python train.py --model="image FSQ autoencoder" --dataset="streak pictures of flow and ridge fields" --train_examples=195000 --image_size=48 --crop_scale_min=0.8 --horizontal_flip=true --translate=0.12 --bottleneck="fsq" --downsampling_factor=8 --encoder_arch="convnext_v2" --encoder_isotropic=true --encoder_norm="layernorm" --encoder_activation="gelu" --encoder_moe="soft" --encoder_num_experts=8 --encoder_moe_every=1 --encoder_expert_mlp_ratio=1 --encoder_slots_per_expert=2 --encoder_shared_expert=false --encoder_patch_size=[8, 8] --encoder_conv_stem=true --encoder_layers=14 --encoder_width=256 --encoder_kernel_size=7 --loss="l1" --latent_channels=6 --decoder_norm="groupnorm" --decoder_activation="silu" --decoder_weight_standardization=false --decoder_widths=[32, 32, 64, 128] --decoder_blocks_per_level=3 --decoder_block="basic" --decoder_dropout=0.05 --decoder_attention=false --decoder_upsampling="nearest_conv" --levels=7 --residual_init="scaled_by_depth" --optimizer="muon" --muon_scale="match_rms_adamw" --lr=0.0021 --momentum=0.9 --nesterov=true --orthogonalizer="polar_express" --adamw_lr_other_params=0.00089 --ema_decay=0.995 --steps=7700 --batch_size=128 --epochs=5.1 --lr_schedule="step" --warmup_steps=380 --weight_decay=0.1 --adamw_weight_decay_other_params=0
Rows from block 12 of the encoder of a small image FSQ autoencoder, named by matrix and row number. Rows with one number within an expert belong to one neuron, the router's apart. Each number is 128 + 24 x the weight over its row's rms, rounded and kept within 0 to 255. All counts start at 0.
After each expert's rows are labels from the 100 images, of 14976, where the router gives the expert most weight on average: "top examples" is what is common among them. Only what is clearly more common there than usual is listed. The data: streak pictures of flow and ridge fields. In brackets: how many of the 100.
# router: slot weights (encoder.blocks.12.mlp.router.weight, 16x256, trained with AdamW), inputs 172-255
# up: expert up (encoder.blocks.12.mlp.up, 8x256x256), inputs 172-255
# down: expert down (encoder.blocks.12.mlp.down, 8x256x256, transposed), outputs 172-255

# expert 3
router.6 [ 97 154 121  86 127 102 129 128 130 115 115 128 100 117  54 157 111  98 139 123 123 111 121 123 171 154 138 118 135 115 141 130 118 132 111 109 113 155 129 193 115 141 122 134 153  87 100 136  94 142 127 118 102 132 110 106 138 124 105 100 106 155 121 154 117 143 130 167 119 140 113 160 127 143 165 129 152 153 155 140 132 100 117 101]
router.7 [160 101 157 101 158 135 138 110 109 144 118 121 120 129 148 158 101 122 156 109 104 156 115  99 100 182 113  89 123 136  83 146 140  92 161 112 104  85 126 175 122 137 103 122 127 117 107 136 154 139 158 151 131 141 114  95 129 143 152 115 100 154 113 136  70 110 134 134 110 158 103 129 122 150  94 108 170 169 130 138 153 153  87 120]
up.0 [112  84 167 106 112 109 147  88  92 123 125 148 139  87 126 135 142 133 128 130 156 105 148 201 133  91 144 138 133 130 136 128 137 128 118 148 139 158 175 131 151 139 147 106 133 161 140  99 136  84 109 135 100 125 150 153 115  93 115 123 186 147 144 137 128 150 143  95 133 145 114 108 136 131 119  91 138 110 146 119 121 145 124 124]
down.0 [135 161 127 132 141 137 156 101 150 101 150 112 121 154 167 129 101 110 125 128 125 119 104  60 142 128 135 162 151 132  90 100 141 116 159 130 128  56 162 102 142 142  94 161 141 154 116 109 111 108 161 145 149 120 122 120 183 150 148 120 163  96 113 114 144 145 117 125 145 109 138 115 179 147  88 130 137  92 122  94 145 141 138 155]
up.1 [120 121  99 130 138 132 116  83 154 125 111 158 130  98 106 106 143  82 154 117 109 132 159 130 109 123 160 129 127 125 143  97 128 145 164 123 141  40 135 157  94 125 121  52  94 106 111 139 127 122 100 114 119 116 165 149 101 141 110 116 127 100 118 150  99 144 130 139 129  94 122 158 180 168 135 133 151 140 172 150 128 109 113 115]
down.1 [139 118 122 121 139  91 143 110 109 113 144 105 143 131 118 102 135 110 153 152 115 102 144 120 102 158 163 163 129 107 151  96 123 128 148 148 106 195 142 159 143 114 128 202 142 115 145 110 157 118 125 118 148 130 144 139 130 126 118 117 150 129 131  80 112 114 119 160 121 131 140 127 183 138  98 135 103 101 111 149  88 121 106 136]
up.2 [126  98 137 111 124 132 105 110 142  70 126 135 188 129 145 117 116 138 140 111 143 130 127 136 138 138 152 108 139  97 122 158 147 157 138 120 131 130 117  77 126 126 139 145 134 114 134 144 136 104 138 123  60 131 120  92 124 147 125 111 124 156 149 129 136 145 150  96 100 107 153 106  94 145 146 128  79 136  91  88 123 137 100 146]
down.2 [130 141 127 137 143 123 125 112 106 128 177 108 118  95 150 136 147 119 149 144 138 130  97 114 106 122 160 102 169 152 163 146 111 131  98 103 104 138 104  91 140 150 156 112 129 134 110 156 140 123 176 135 189 168 123 135 125 112 136 112 112 121  91 115 144 138 129 122 140 140 110 154 135 122 151 133  97 127 188 124 162 116 130 139]
top examples: high contrast (100); parallel (55); turbulent (35)

# expert 4
router.8 [145 143 110  93 127 139 139 165 145 120 150 154 118 111 172 103 104 122 145 168 110 169 172 147 165 123 139 125 129 120 138 142 124 112 158 118 132 181  96 110 148 132 113 166 118 154 114 157 108 143 125 163 105 117 160 149 155 158  75 106 109  98 140 140 130 104 124 175 138 132 121 109 144 118 162 147  87 107 135 171 125 136 135 163]
router.9 [146 130 146  80 139 159  94 160 141 112 102 132 122 110 146 121 133 125 155  94  94 124 123 194 142 139  93  97 107  94 149 116 149 146 151 154  96 152 123 118 125 127 150 132 100 152 113 156 132 121 108  96 103 154 140  97  91 142  97 129 154 143 175 167 109 118 140 138 136  66 104 100 148 131  95  99  94 146 139 130  89 131 136 139]
up.0 [139 121 135 109 180 142  77 138  81 171 138 131 146 136 142 107 168 132 130 123 147 116 147  73 118 123 127 116 120  91 141 106 122  74 167 142 140 122 170 157 101 155 121  85 135 148 156 155 149  97 163 136 129 131 149 113 139  96 145 162 108 118 147  80 129 131 116 123 124 173 120 106 142 120 144  94 175  88 106  80 149  94  99 125]
down.0 [149 149 164 132 165 117  83 157 150  90 109 106 118 112 121 138 123 136 156 117 152 155 144 216 123 135 132 115 174 142 117 124 109 174 168 129 131 130 186 165 108 135 192 152 137 151 116 100 114 132 111 108 102  95 114 161 120 131 135 129 117 140 125 140  98 151 120 147 108 107 138 153 179 143 121 136 145 145 148  89 121  84 136 132]
up.1 [124  69 112  82 123  90 152 153 120 113 127 137 105 154 102  90 182 115 130 123 150 129 111  94 153  96 151 132 113 144 109 121 122 178 103 124 132 111 115 108 137 133 147 160 114  98 188 137 146 129 127 135 131 152 133 117 125  82 107 124  90 115 107 127 126 136 128  84 113 147 125 102 164 141 110 172 165 120  46 123 117 181 145 132]
down.1 [141 150 121 103 111 120 163 159 106 140  62 135 117  95 144 103  93 128 166 110 140 114 140 182 137 195 104 116 158 139 112 121 110 103 194 110 128 130 141  92 126 133 142  89 149 102 113  98 124 118 138 112 118 133 129 122 113 101 141 111  92 154 167 138 149 139 156  80 142 138 145 116 170 140 140 102 124 123 172 138 180 164 139 109]
up.2 [124 139 142 144 101 103 140  93 107 137 129 129 113 108 135 124 104 145 136 124 136 137 163 120 163 112 109 164 107 135 104 130 129 124 121 138 143 171 150 103 108 151  87 169 114 121 149 126 125 104 131 159 167 106 142 154 102 131 144 149 151  75 158 157 127 146 136  78 147 128 136 134 111 123 181 164 113 134 180 138 112 148 131 129]
down.2 [141 128 100 159 128 104 151 101 149 142 200 101 125 153 134 121 168 144 102 127 104 137 104 123 139 101 144 168 149 147 127  93 125 141 148 127  78  85 187 123 131 125  91 132 116 127 126 144 125  94 169 160  79 119 112 103 173 126 128 110 118 168 108 122 156 169 132 111 135 134 133 146  97 104  91 112 111 122  66 119 134 168 116 111]
top examples: high contrast (68); waves (28)

# expert 0
router.0 [132  99 108 111 160  70 154 150 135 170 116 126 126 137  92 141 113 136  79 117 125 139 147 117  87  98  92 159 110  94  94 122 128 114 118  98 135 116 148 177  98 115 121  98 141 166 111 115 143  97 127 144  86 122  89  99 148 106  78  83 143 141 107 119  94 140 102  95 164  99 167 153 139 103 116 116 131 162 118 139 152  97  97 126]
router.1 [131 105 106 160 150  88 166 150  97 126 138 134 115 144 122 184 126 101 134 136 178 195 170  91 108  96 150 141 157 109 108 144 133 139 133  92 154  96 122 132 127 122 135 108 145 151 133 147 164 102 113 142  93 115 120 144 150 137 113 119  87 112 119 138 163 137 144  90 148 162 164 142 124 139 135 165 164 165  87 118 162 138 108 111]
up.0 [138  82 116 136 124 150 160 135 124 139 119 175 124 117 105 130 172 105 123  92 133 116 134  92  85 132 131 106 122 129  94 124 134 125 115 144 143 123 102 151 128 105 132 136 169 158 160 125 105 124 159 119 141 110 150 156 106 113 185 144 183 117  96  98  81 121 132 143 120 123 159 136 233 150 126 153 121 155 136 150 107 132  97 129]
down.0 [142 179  93 112  94 145 162 108 135 162 124 163 126  99 131 113  88 129 140 129 111 145 126 149 124 169 164 138 127 113 153 129 117 133 125 146 162 136 121 156 115 121  75  87 128 146 111 139 148 130 133 113 139 116 106 112 140 131  60 136 191 119 132 131 101 130 125 131 123 133 127 153 219 113 150  91 150 103 118 138 149  91 126 112]
up.1 [127  96 122 139 119 147 118 102  88 173 135 111 177  79 165 165 148 108 155 165 111 141 161 174 113 119 158 109 142 108 184 158 118 121 165 119 127  99 140  87 133 117 133 140 145 115  76 122  94 108 146 122 110 136 118 152 121 156 118 161 130 160 106 155 188  63  98 118 153 139 134 143 110 146  89 118 128 114 140 119 130 116 162 123]
down.1 [136 143 107 123 119 117  91  82 124  67 177  96 157 157 129 143 144 146 133 110 106 121 106  84 119  91 164 101  95 175  74 145 133 119 112 142 115 182 113 105 123 103 118 116 100 113 164 133 116 124 127 137 131 162 136 123 168 130 135 134 106  96 123 130 140 134 155 128 115 109 123 136  98 171  91 140 110 101 144  83 149 131 140 144]
up.2 [122 129 119 113 103 106 156  77  85 110 128 141  68 113 131 123 141 111 186 138 103  94 104  92 129 155 135 139 148 140  97 111 132 127 130  97 120 147 137 112  99 117 105 123 104 103 158 119 105 150 175 147 127 159  99 157 107 153 108  92 151 184 166  67 145 119 128 156 109 134 118 166 133 142  85 132 119 130 129 173 152  99 137 126]
down.2 [166 102 148  89 120 122 123  44 139 130 192 175 106 194 112 127 136  95 171 112 107 151 134 182 133 100 151 121 130 117 141 122 168 112  89 104 146 128 118 147  89 144  74 127 150 149 105 126 151 144 121 147 105 138 156 116 114 155 170 125 151  94 134 193 160 143 120 140  85 135 117 145 126  95 103 136 129 103 144 163 140 114 101 123]
top examples: high contrast (100); fine streaks (85); source (27)

# expert 7
router.14 [ 52 133 163  98 166 134 167  77 113 137 117 159  82 114 148 130 144 144 131  88 103 102 123 158 128 104 114 120 135 144 151 161 138 157 121 149 142 154  98 141 126 181 133 146 129  98 150 124 106 112  99 128 166 130 136 135 122 158 129 130  94 166  90 127 134  77 149 108 135 151 145 146 134 136 114 109 105 135  96 100 126  74 116 140]
router.15 [ 91  85 122  80 168 126 150  98 129 114 140 117 108 132 158 189 143 130 135 118 128 117 112 140 121 103 174 153 136 142 163 112 127 147 156 179 133 132 142 112 118 123 145 123 159 152 147 129 140 122 143 165 146 155 118 128 101 161 144 160 125 163  95 157 135 101 142 119 149 105 131 151 165 101 136 128 158 179 134 126 118 109 159 121]
up.0 [106 107 101 113 157 139 127  62 133 132 129 141 131 121 142 120 107  73 141  80 116 104 101 133 140 121 103 130 134 150 154 199 143 143 163 139 135 120 102 134 162 150 121 101  99 117 174 128 106  99 125 122 149 121 137 103 143  81 122  91 141 116 132 125 118 137 137 156  77 127 122 127 154 158 114 156 135 133  77 157 130 140 123  99]
down.0 [163 141 139 164 128 137 136  81 127 131 195 141 113 134 131 138 191  89 142 147 120 144 154  93 124 113 142 101 115 114 147 207 155 128 130  98 135 136 111 154  87 156 127 162 157 137 106  96 116 114 149 114 128 132 126 130 100 150 141 129 118 136  95 148 127 122 121 158 131 134  99 136 141 138 126  93 150 127 176 115 116 107 133 128]
up.1 [117 144 141 124 144 104 143 130 136 167 134 145 139 128 110 114 162 141 145  86  85 123 116  88 136 138  99 145 159 145 117 140 107 150 152 121 135 127 103 144 120 126 104 174 129  98 142 128 123  93 146 114 114 170 134 171  76 110 131 131 115 121 150 166  99 128 151 144 111 111 116 113 178 144 161 145 127 151 121 169 183 149 134 117]
down.1 [109 120 106 116 123 104 138  96 123 112 216 133 125  98 142 144 123 137 126 139 111 145 168 110 105 130 113 118 125 141 115 108 132  93 156 131 104 143 145 140  99 151  96  99 118 141 132 119 116 137 133 117 119 130 115  91 189 120 118 139 125 147 118 109 121 141 127 135 123 139 108 132 170 126  99 127 135 124 140 107  56 158  99 165]
up.2 [ 89 123 148 130 128 127 133  73 110 127 142 171 178 123 154 121 142 119 155 108 150 157 143 124 113 159 105 148 147 142 118 105 135 165 144 134 149 104 101 148 144 121 127 128 123  88 141 159 103  96 126 125 114  89 156 132 134 146  84 100 121 111 107 138 125 144 162 190  87  87  92 129 155 105 162 117 137 124 128 163 104 135 116 150]
down.2 [113 125 120 117 146 128  87  98 127  96 207 138 144 100 134 117 128 112 142 133 122 134 127  96 108 105 116 149 126 115 156  80  76 120 122 177  80 152 156 117 151 155 130 129 166  95 109 122 143  88 111 138 141  88 148 115 161 120 158 154 142 107 112 132 101 138 131 190 121 129 117 115 150 144  87 125 119 116 132  89 133 117 125 127]
top examples: fine streaks (98)

# expert 6
router.12 [128 165 125 129  88 142 118 110 151 140 126 158  90  94 149 126  93 111 158 100 127 115 146 145 140 158 121 105 161 122  93 140 135 131 163 148 140 178 127 116 136  99 128 142 132 120 160 122 131 147 137 143 157 179  80 151 112 143 129 128 143 120 134 161 112 142 132 130 145  97 135 125 147  80 137  96 118 122 151 128 137 126 101 138]
router.13 [ 72 136 150  93 156 150 146 118 102 137 114 148 140 110 165 112 130 100 142 102 139  92 128 144 105 160 106 113 164 170 110 129 147 179 119  94  95 146 103 105 126 124 134  96 115 167 115 136 114 115 109 118 156 137 103 118 120 152 117 123  95 163 131 111 157 140 135 104 148  88 105 130 134  94 131 155 144 144 124 111 121 156 127 139]
up.0 [131 137 157 129 134  93 163 153 137 131 122 117 122 132 116 153 147 134  94 132 104 132 115 132 175 123 122 159 123 110 129  78 141  88 142 149 137 107  84 106 109 111 121 107 127 143 169 102 113 156  98 112 129 121 117 133 169 118  97 115 191 130 129 115 138 132 119 130 117 122 157 138  92 111 126  87 129 126 147 136 137 122 143 130]
down.0 [132 143 163 120 128 134 155 125 131 109 197 124  97 155 105 137 100 109  97 125 137 110 149 113 138 127 104 134 143 133 119  84 115 134 138 128 139 171 110 132 106 128 168 139 142 159  77 112 110 144 132 108 169 111 142 121 129 145 168 145 196 126 133 156  82 113 135 131 141 138 108 141 113 112 140 138 135 129  97 130 124 127 118 144]
up.1 [144 132 120 109  86  84 137 141 110 125 132 130 122 119 139 125 117 106  99 141 111 154 165 113 147 138 132 121 147 162 160 119 131 165 151 141 109 138  90 123 153 170 131 151 167  76 149  90 148 112 131 116 140 119 124 141 142 112  79 174 164  97 124 149 170 121 123 148  99  80 156 131 131 139 117  89 144 135 106 109  79 129  84 174]
down.1 [151 118 184 110  99 140 127 115 138 139 199 148  98 135 132 122 143 131 100 100 102  90 153 154 172 139 113 119  97 125 114 128 119  73  85 107 117 148 118 124  97 155 128 128 139 120  84 118 103 148 140 105  99  90 107 140  84 110 140 125 174 157 111 122 159 112 101 138 117 139 126 169 160 107 118 155 136 128 162 142 163 128 114 127]
up.2 [136 165 120 107 184  92 155 174 135 121 112 146 130 109 118 144 145 113 121 131 126 119 132  99 154 129 152 138 146 128 132 127 151 124 152 139 117 134 113 122 176 159 115 127 119 101 144 120 110 131 140 116 144 141 109 131 137 104 154 154 121 157 152 109 131 123 108  95 115 164 141 132  82 135 131 118  90 123 131 152 163 104 132 135]
down.2 [112 110 156 137 156 108 121 157 122 109 104 138  97 102 144 145 106 152 133 122  91 114 181 178 115 149 178 139 116 117  94 129 171 125 104 129 147 128 108 144 150 134 131 115 108 111  83 135 131 105 155 176 121 144 138 123 139 144  87  89  85 131 131 138 100 137 145  95  93 111 124 125  87 147  92 186 105 105 110 130 100 105 138 129]
top examples: high contrast (96); parallel (52)

# expert 1
router.2 [134 135 124 112  94 108 122 145  86 133 139 147 176 135 119 166  95 131 114 147 104 197 152 129 127 138 118 129 121  89 159 135 127 118  82  91 137 125 181 141 108 166 130 137 155  90  80 133 115 111 155 107 100  81 112 130 134 126  99 110 122 127 158 100 142 129 114 152 109 147 106 136 118 130 149 102 138 117  73 147 143 132 135 127]
router.3 [149 176 175 136  77 108  97 130 108 141 120  89 129 141 130 127 103 140 126  84  86 166 110 150 143 108  96 120 131 141 141  80 135 115 123 143 139 122 180 133 121 169 121 137 123 137 106 102 111  99 131 153 102 133 105 114 151 128  96 118 123 148 161 138 141 151 130 133 116 122 137 143 128 119 145 125  98 113  77 110 110  88 110 133]
up.0 [119 102 176 146 126 150 110 108  90 111  94 143 125 142 123 102 141 110 142 107 144 140 122 136 110 116 106  69 104  92 142 119 127 159 147 128 116 119 157 128 190 168 107 110 119 103 158 147 131 168 121 132 115 119 106 163 159 152 153 129 111 153 143  98 138 150 119 154 127 136  95 116 149 110 114 106 112 124 153 132 154 206 126 132]
down.0 [129 105  94 157 107 157 114 113 155 148  19 121 152 131 110  95 135 122 135 114 113  99 130 122 110 135 134  61 149 105 136 152 185  92 149 135 160 128 154 102 145  90 116 133 112  97 122 123 125 132 114 175 152 135 150 137 113 121 110 130  83 131 109 155 160 154 148 109 123 127 149 137 120  92 105 129 141 145 120 124  86 194 114 123]
up.1 [140 127 131 114 118 147 118 110 108 150 107 144 113 151 143 100 124 110 101 120 107 148 154  88 119 119 124  85 127 140 157 150 151 128 112 116  81  99 120 151 136 153 123 148 147  94 157 147 101 116 113 113 163 124 103  85  94 159 122 117 144 111 143  82 140 111 130 158 108  82 119 165  77 106 109 117  97 164 125 128 116 172 140 139]
down.1 [112 137 142 120 122 168 115 130 140 105  99 136 121 141 187 110 135 112  94 139 147 140 111 146 137 111 126  94 146 114  94 151 116 120 110 133 112 144 147 206 177 143 143 147 155 138 105 162 117 143 140 110  96 102 133 127 112 143 124 100 145 146  94 181 151 127 120 175 115 136 115 130  72  93 109 157 135 134 129 133 141 165 109 135]
up.2 [120 123 123  88 101 157 121 101 145 158 106 111 128  93 180  91 117 148 128 155 122 147 151 101 118 141 125 119 142 122 158 127 128 146  89 114 116 129 117 163 150 148 138 150 133 119 127 125 128 119  89 101 126 136 133 113 125 141 153 154 123 113 126 138 139 114 115 125 108 148 138 142 147 192 143 101 116 112 165 128  57 127 119 118]
down.2 [142 124 149 119 120 136 117  99 132 100 165 100 143 144 141 138 165  96 126 143 124 105 132 172 129 135 112 118 120 176 150 150 155 144 150 153 150 137 109 167 121 136  71 117  92 128  99 133 127 113 131 105 117 127 122 123 124 137 148 106 148 109 133 132 141 148 152 115 145 120 126 141 135 192 123 158 117 113 105 128 202 145 135 153]
top examples: pair of whorls (29); waves (27); parallel (25)

# expert 2
router.4 [133 145 148  87 105  91 113 143 140 104 149 115  88 127 118 138 138 136 123 127 108 137  97 164 124 145 169  95 148 116 114 138 110 125 140 133 165 151 139 115 128 174 152 106 163 170 126 102 107 104 116 151  75 165 105 158 108 139 115 124 162 120 121 161 111 140 136 145 121 141 129 111 141 111 170  85 136 118 170 147 128  78 105 108]
router.5 [197 157 122  79  80 134 158 136 181 108 124 114 168  90 109 123 125 110 141  97 118 109 101  89 146 123  92  92 121 127 142 157 124 152 118  81 139 133 128 121 134 138 123 136 139 132 143 194 110 119 151  92 113 164  90 121 152 119 141  88 132 151  99 114  87 137  87 154 116 162 124 119 186 135 162 169 156 160 130 118 141 159 132  97]
up.0 [162 142 154 119 156 107 171 153 102 166 152 148 108 100 107 127 131 174 135 134 129 124 101 117 151 137  85 132 150 142  69 160 152 112 138 133 100 130 190 128 149 171 145 110 100  79  66  91 136 108 157 129 129 103 143 120 158 129 130 150 185 133 148 149 125 130 101 120 120 125 104 191 104 124 158 129 126 106 154 103 145  96 105 112]
down.0 [138 117 111 132 159 115 173 157 129  87 161 135 133 148 122 139 117 139 122 110 132 143 176 121 163 111 131 126 114 131 132 147 157 118 149 154 101 142 175 150  99 131 138 169 152  94 203 170  81  94 109 147 123 131 142 141 158 130 126  92 195 141 138 135 113 151 164 116 100 148 144 129 117 116  52 155 134 136 117 118 106  71 139 116]
up.1 [126 134 155  94 122 119 108 109 153 115 123 144 123 131  89 133 141 100 124 133 152 135 131  65 182 102 150 136 149 146 104  99 136 129  95 110 125 113 167 150 123 157 136 108 126 136 172 118 138 167 116 105 122 145 120 139 117  96 106 138 105 165 117 106 112 108 177 118 105 112 139 106 163 182 111 126 133 106  82 158 175 130 117 166]
down.1 [151 126 172 126 114 169 133 119 115 144  81 154 155 144  99 126 105 128 146 146 142 121 125 188 148 140 124 141 128  98 113  99 124 158 100 138 127 135 127 133 111 115 105 128 127 140 107 120 118 146 145 154 151 126 128 109 120 109 133 123 120 120 147 133 162  82 122 113 126 148 123 117 164 209 135 163 130 109 143 158  75 108 112 123]
up.2 [141 169 122 117 138 137 112 148 111 160 122 154 141 170 132 132 110 106 106 151 119 119 134 162 149 113 149 131 101 121  71 136 136 160  79  95 105 126 124 125 131 105 127  91 129  94 113 137 101 117 163 157 159 126 136 116  92  80 167 140 130  99 149  94  87 141 153 111 186 106 136 131 105 130 178 110 121 128 113  87 101 163 119 150]
down.2 [101  96 122 119 132 145 132 119 129 118 113 144 153  80 145 145 114 165  83 131 147 138 134 102 151 115 167 141 194 130 164 137 105  96 122 118 150 101 130 120 167 147 145 143 123 100 149 149 143  68 108 138 101 139 138 101 152 109  79 116 140 149 122 137  93 132 116 114 148 145 158 110 151 142 101 142 124 112 127  74 162 133 138 126]
top examples: high contrast (98)

# expert 5
router.10 [136 128 159  81 175 131 154  84 123 141 146 123 120 124 147 148 119 124 123  92 117 167 154 134 116 161 110 141 147 133 128 130 129 121 110 109 146 117 105  92 140 121 136 136 134  97  68 156 147 112 130 114 121 131  93 152 156 149 107 142 113 152 144 119 143 129  93 197 113  87 170 128 106 152 106 125 144  98  81 119 189 151 101 118]
router.11 [120  89 111 117 132  99 109  82 101  93 143 138 111 110 140 119 117 147 135 163 130 126 144 137 124 191 119 138 127 147 104  87 113 126 129 141 143 131 102 150 158 118 124 110 187 138 133 159  96 135 151 134 110 140 119 154 137 121 133 122  99 156 180 130 143 167 136 173 130 109 161 138 134 144 148 101  98 103  61 131 130 151  93 113]
up.0 [110 121 135 166 125 133 103 148 149 105 120 137 103 146  87 157  95 102 135 147 129 108 120 106 102  95 104 143 180 127 124 140 121 203 135 149 145 121 142  96 134 123 138  70 156 134 137 145 133 139 105 151 159 153 213 102 138 144 154 111 107 125 148 120 127 116 142 159 106 113 151 109 165 140 169 150 145 112 135 155 112 132 140 117]
down.0 [118 143 133 121 115 125 139 151 124 126 127 134 125 154 107 167 117 101 139  84 137 134 124 134 124 156 148 135 109 108 174 102 160  93 165 116 171 123 121 106 102 141 122 181  97 146 118 108 132 126 124 122 122 135 117 147  53 119 109 154 104 123 103 119 112 124 115 159 122 133 133 114 183 143  91 131 140 128  96 154 137 158 104 121]
up.1 [106 104 144 120 111  86 118 111 154 126 109 134 115 100 127 111 130 105 120 117 121 134 111  85 145 147 130 146  82 117 138 102 157 127 126 115 104 125 182 114 102 120 164 143 147 132 161 153 143 106 116 126 134 159  97 159 137 102 151 161 186  92 118 116 108 109 113 104 162 133 128 134 137 124  81 126 154 159 113 158  97 158 126 157]
down.1 [147 128  87 161 114 168  96 115 101 125  31  98 109 138 158 127 139 138 146 144 140 125 100 159 138 126 134 120 208 143  72 121 136 141 114 130 138 149 177 125 141 116  84 129 121 144 132 140 103 123 115 131 138 147 179 126 103 112  92 125 181 121 140 115 113 109 136  93 128 150 117 149 116 133 138 150 136 141  99 116 175 151 144 104]
up.2 [165  87 130 166 149 101 145  82 100 119 143 126 115 130 147  90 143 145 125 125 114 126 107  88 156 178 113 175 115 143 134 128 118 119 112 117 145 130 128 122  96 142 150 137 109 153 148 157 127 157 131 135 174  82  98 115 135 136 133 177 125 135 143 126 152 120 151 143 147 178 106  83 132 100 115 126 132 128 125 141 101 140 130 159]
down.2 [116 182 138 154 136 133 131 113 143 152  53 136 121  95 166 140  90 163 165 127 112 153 157 147 143 153 119 174 171 122 104 102 148 129 116 131 138 123 152  91 155 152 124  95 135  94 103 121 139 118 139 161  81  85 130 113 125 140  82 118 124 120 141 146  62 151 128 143 107  91 158 136 184 131 138 145 113 133  74 119 149 144 129 130]
top examples: waves (26)